A small model that predicts nearness at each pixel, trained from scratch.
Model: 2.44M parameters, 48-pixel images, arch unet, norm groupnorm, activation silu, widths [48, 96, 192].
Training: soap at rate 0.0021, 30800 steps, batches of 128.
Data: 97500 training examples, 40.4 epochs.
Rows from block 3 of a small model that predicts nearness at each pixel, named by matrix and row number. Each number is 200 + 20 x the weight over its row's rms, rounded and kept within 0 to 999. All counts start at 0. After the name is the row's rms in percent of the matrix's.
After each channel's rows are labels from the 100 images, of 14976, where the channel reaches its highest value: "place" is the part of the image that holds the peak. Only what is clearly more common there than usual is listed. The data: rendered solids tumbling over patterned floors.
# conv: 3x3 conv (model.enc.1.0.conv.weight, 96x96x3x3, each kernel summed), inputs 48-95

conv.68,102,240,199,232,181,165,169,215,192,161,212,184,193,198,206,190,193,208,220,225,209,211,221,197,183,247,214,179,217,211,207,215,210,204,205,212,170,235,189,177,221,197,200,217,211,206,179,219,197
place: centre; middle left

conv.49,099,221,203,213,192,153,211,206,209,211,209,213,195,237,212,208,191,214,219,215,214,194,194,186,208,193,212,187,230,225,185,195,181,198,216,163,222,207,194,209,213,205,241,234,203,193,197,207,212
place: top centre

conv.20,081,188,172,199,215,166,214,203,185,188,220,174,184,216,214,199,212,189,222,209,206,238,213,215,219,209,198,201,214,222,183,239,196,198,192,194,201,231,163,173,203,216,206,215,199,209,169,173,202
place: centre

conv.8,078,191,191,200,215,217,190,194,170,199,217,179,185,225,184,215,181,200,195,200,228,219,221,224,232,195,198,200,183,238,167,172,199,196,208,166,192,215,208,223,223,185,189,220,221,235,182,192,197
place: centre; middle right

conv.54,089,221,207,188,164,181,189,204,204,205,229,151,177,227,188,245,200,202,210,202,177,214,193,186,248,185,202,175,204,198,187,196,212,205,164,191,217,191,171,210,168,199,197,200,192,236,197,197,191
place: centre; middle right

conv.19,096,211,216,202,189,198,164,210,169,186,198,115,196,232,179,226,235,195,204,195,206,206,213,176,220,189,202,210,189,230,207,209,231,203,217,202,202,218,207,202,199,178,195,195,192,215,191,214,203
place: top centre

conv.2,075,201,230,192,208,212,228,190,205,176,210,231,228,170,183,210,198,205,171,183,188,217,192,226,235,211,179,186,181,170,216,232,195,210,196,204,197,175,201,170,190,212,157,168,197,178,205,189,174
place: top centre

conv.55,085,198,194,200,198,226,216,200,169,196,214,225,194,213,212,259,150,221,218,217,210,218,190,197,200,232,174,221,192,196,227,218,203,178,155,214,195,213,197,211,169,177,183,190,210,202,201,180,194
place: top centre

conv.80,113,185,176,179,228,217,193,162,196,187,203,206,204,221,211,194,176,198,187,187,206,199,197,181,185,199,217,222,205,229,165,217,198,203,188,220,218,165,211,211,196,220,198,213,200,199,216,197,237
place: centre

conv.84,070,188,190,197,227,211,214,180,207,207,207,227,208,203,204,226,206,194,187,203,232,217,195,191,216,208,217,225,214,207,223,145,216,207,219,272,182,189,195,226,193,218,192,206,182,154,209,197,182
place: middle right; centre

conv.41,091,179,223,177,208,211,233,189,202,197,214,186,217,159,221,179,214,213,221,199,176,225,226,216,231,195,161,160,189,187,184,215,190,232,157,190,198,207,178,217,211,224,199,191,182,166,202,196,170
place: middle right; centre

conv.91,074,171,201,248,196,184,208,191,211,183,208,148,202,174,211,210,224,185,197,208,202,189,233,222,191,207,236,181,208,191,174,179,202,212,229,222,166,188,217,173,252,164,226,209,191,242,202,233,204
place: centre

conv.79,087,209,198,193,197,178,181,192,198,154,209,180,199,225,207,151,203,188,226,199,199,176,201,184,189,211,224,187,215,233,222,216,202,210,194,205,199,197,181,192,207,213,189,186,206,234,205,199,212
place: centre; middle right

conv.40,110,236,217,206,181,191,168,194,220,180,192,172,202,170,202,185,245,196,211,195,172,195,204,178,216,180,207,185,201,167,210,170,231,224,188,195,200,211,174,160,215,211,200,173,176,223,180,207,206
place: middle right; centre

conv.15,104,160,211,176,196,221,213,199,183,205,224,176,208,208,199,250,190,196,181,215,223,223,221,202,215,181,203,212,173,189,222,189,198,196,171,198,204,187,184,239,176,176,189,195,221,217,198,197,164
place: centre

conv.71,114,206,203,187,165,205,194,232,227,168,237,216,185,178,211,218,209,212,160,207,198,222,237,192,195,193,168,181,201,219,199,210,202,195,147,197,167,214,196,206,195,196,215,150,242,205,194,194,198
place: top right

conv.11,102,209,161,178,200,191,215,219,180,161,218,193,216,185,197,201,203,205,240,220,225,237,194,233,223,206,211,191,193,231,204,219,202,190,202,190,196,236,170,166,208,195,195,219,195,194,168,179,186
place: centre

conv.65,072,200,197,202,202,176,179,164,156,200,221,172,200,257,181,181,201,194,209,182,204,237,210,200,231,192,216,217,187,250,194,197,210,208,194,222,196,210,167,226,191,175,190,197,205,220,191,176,190
place: middle left; centre

conv.45,102,177,201,168,219,227,222,195,207,203,189,223,216,196,171,175,213,174,204,178,187,196,204,213,234,181,161,190,207,178,193,179,217,217,177,207,184,178,197,226,199,187,177,184,205,183,195,188,183
place: middle right

conv.43,095,229,189,238,171,180,174,221,159,181,216,204,152,219,187,196,171,203,202,215,178,226,183,201,195,209,213,191,204,173,236,219,203,178,198,179,198,218,185,206,175,187,188,225,203,192,186,191,187
place: top centre; centre

conv.56,073,201,202,213,176,204,185,220,184,199,219,153,211,197,172,190,199,186,217,213,226,221,212,192,211,193,249,168,243,201,201,195,214,187,193,157,196,212,162,203,204,179,160,231,195,194,174,164,157
place: centre

conv.30,057,186,196,182,196,226,204,178,190,196,218,249,230,217,200,227,207,223,216,197,224,207,185,209,181,173,199,197,197,193,245,180,201,186,187,172,219,197,161,178,202,221,179,204,208,178,158,173,199
place: centre

conv.61,097,214,172,223,197,188,221,210,200,225,198,271,175,189,211,203,179,205,225,209,210,204,197,211,187,213,225,193,196,209,211,210,173,171,203,191,178,243,191,192,211,231,220,236,227,177,186,192,186
place: centre

conv.60,127,202,189,210,157,165,180,228,179,200,212,162,198,246,174,210,232,165,212,180,208,207,189,175,213,182,213,194,220,207,217,203,211,173,213,206,189,204,188,192,189,140,206,219,183,223,203,185,194
place: top right; top left

conv.17,106,178,214,197,197,183,208,218,189,193,207,129,199,213,194,188,215,178,206,192,180,207,205,212,236,203,206,145,204,192,209,198,194,235,204,207,184,209,194,189,202,192,206,193,175,218,193,195,187
place: centre; middle right

conv.89,080,224,224,174,205,233,165,227,191,213,214,204,212,175,209,219,176,206,225,209,178,206,200,208,218,194,160,179,171,231,210,202,192,207,180,169,180,223,198,199,176,202,206,215,219,203,176,181,181
place: bottom right

conv.57,095,168,192,201,216,236,230,190,191,218,219,217,184,207,232,210,161,212,217,198,229,203,174,220,179,194,229,216,208,232,175,240,214,157,227,211,223,215,204,220,198,207,229,247,210,186,191,195,210
place: middle right; centre

conv.81,074,175,170,188,188,173,210,188,199,224,208,219,209,171,225,219,176,195,214,201,198,205,235,196,200,198,195,205,194,222,202,263,183,205,186,218,197,205,211,167,209,210,214,241,189,204,207,180,227
place: top centre; centre

conv.4,104,200,208,188,169,195,210,209,170,167,225,179,191,214,196,208,176,200,194,190,203,234,218,215,206,236,181,200,167,249,202,223,209,187,143,197,181,200,196,216,206,178,190,215,244,202,211,188,178
place: middle left

conv.87,079,200,189,180,197,236,173,158,189,199,199,193,223,223,185,206,205,194,181,189,179,214,186,188,190,178,197,247,173,190,224,186,191,180,190,139,207,202,203,202,195,201,174,192,195,190,213,179,197
place: middle left

conv.34,088,171,209,208,202,167,218,237,210,215,202,212,211,203,181,158,204,194,198,181,229,198,189,215,202,207,192,200,219,191,183,191,201,192,210,217,193,206,196,183,225,203,219,195,174,171,208,208,210
place: centre

conv.93,082,221,190,182,196,200,215,185,187,176,205,130,222,219,218,207,196,231,192,223,210,207,203,216,198,219,229,197,148,245,178,187,206,233,167,188,207,216,188,176,205,207,194,192,213,191,181,201,201
place: centre

conv.70,085,159,205,197,211,203,196,211,200,151,190,189,189,196,226,189,182,218,210,225,166,188,183,221,203,237,216,171,180,212,191,224,210,219,182,182,237,233,197,212,185,250,192,190,221,201,210,189,204
place: centre

conv.52,076,227,210,206,198,215,189,177,207,203,227,230,173,214,198,167,204,239,218,224,179,214,171,180,193,209,183,217,189,242,206,214,178,198,192,151,197,223,190,172,175,197,189,226,228,198,190,180,201
place: middle right; centre

conv.37,068,212,155,188,176,183,171,217,236,196,226,189,216,231,197,238,212,196,179,194,228,207,208,200,219,231,218,166,229,192,187,214,204,189,187,191,193,174,185,171,219,158,212,209,200,242,217,195,196
place: centre

conv.88,093,166,171,177,197,187,241,228,187,175,219,234,211,194,176,221,236,193,192,218,209,224,208,201,192,212,179,198,203,209,208,201,223,189,192,207,184,216,188,181,193,198,176,193,193,167,165,176,190
place: bottom right

conv.24,133,163,214,171,231,210,211,209,230,201,184,200,239,192,183,191,206,190,166,207,203,204,204,181,194,196,189,177,220,170,204,179,219,218,176,202,193,181,202,171,207,202,204,179,154,175,192,200,210
place: centre

conv.25,095,230,194,190,192,176,204,189,211,164,200,192,223,220,229,176,197,241,180,210,155,218,172,184,212,209,198,174,168,215,200,173,210,206,199,187,206,244,207,174,191,228,178,192,183,196,185,205,185
place: middle right

conv.9,100,195,204,210,213,191,157,192,186,194,218,158,210,217,198,201,199,177,219,179,215,219,208,199,225,200,220,196,213,203,197,188,195,215,216,219,185,183,190,191,226,200,215,197,171,254,213,204,184
place: centre; middle left

conv.38,172,210,219,203,173,187,213,217,222,210,217,220,179,212,191,196,190,217,214,216,213,214,204,155,230,205,203,205,252,200,223,197,193,180,199,209,215,198,184,168,190,209,241,184,191,201,198,218,227
place: centre

conv.67,095,195,177,206,199,152,204,209,187,199,237,203,195,228,212,204,175,207,216,229,214,219,203,211,188,227,195,208,203,225,205,195,198,177,186,227,208,238,156,187,197,183,214,231,200,177,182,188,216
place: centre; middle right

conv.27,089,230,203,217,198,203,186,216,199,218,211,219,182,192,178,235,211,200,158,218,214,191,194,207,198,167,213,205,206,156,225,148,204,188,236,149,207,196,169,188,187,195,186,201,200,205,163,179,214
place: centre; middle right

conv.83,080,214,190,186,220,207,217,177,192,165,206,208,217,180,199,234,203,190,183,186,238,221,226,217,210,215,212,213,184,209,228,203,202,208,210,221,177,194,188,193,228,227,198,221,241,183,217,191,200
place: centre

conv.31,104,203,173,190,176,179,193,197,165,215,192,234,189,206,211,206,215,162,187,187,202,211,187,214,171,169,204,206,177,226,228,213,179,179,204,207,182,232,172,202,206,199,188,248,225,185,171,162,211
place: middle right

conv.10,090,238,178,193,207,200,221,191,185,200,238,215,200,204,202,193,206,196,210,191,212,219,220,211,238,215,216,195,192,227,188,196,170,205,194,165,177,188,168,224,198,209,189,183,221,197,165,187,189
place: centre

conv.76,083,189,196,197,188,188,191,193,188,225,241,211,191,229,192,199,202,185,190,186,213,223,214,181,225,162,220,216,209,212,242,178,208,178,205,210,197,169,170,221,172,190,200,211,200,221,189,190,196
place: bottom left

conv.59,076,174,224,247,212,200,192,226,216,185,221,198,202,236,155,183,255,203,212,227,215,205,204,172,211,205,214,193,229,185,220,180,249,175,207,180,189,177,195,197,171,161,200,195,213,206,185,188,172
place: centre

conv.72,100,205,210,190,192,200,178,198,219,194,231,201,193,216,207,186,217,201,194,233,242,203,239,188,221,207,240,173,226,216,209,208,217,198,193,214,207,184,169,183,216,186,212,225,211,218,185,185,200
place: bottom left

conv.6,108,197,178,197,176,197,205,250,211,162,211,176,235,218,175,180,239,188,194,192,214,222,181,196,219,170,215,180,219,212,214,197,193,206,197,189,200,171,161,200,186,196,194,185,182,194,145,199,191
place: middle right

conv.22,105,226,172,191,181,171,201,204,191,203,234,247,191,222,168,213,170,198,169,200,184,210,202,198,209,185,186,188,200,192,227,211,192,186,195,188,178,174,184,227,165,176,191,192,232,196,193,167,178
place: centre; middle right

conv.13,080,198,194,164,171,203,228,233,199,174,215,207,195,176,195,212,198,186,170,178,211,229,218,205,247,187,177,212,214,199,212,232,214,176,134,233,193,196,196,206,195,200,192,169,191,195,206,190,196
place: centre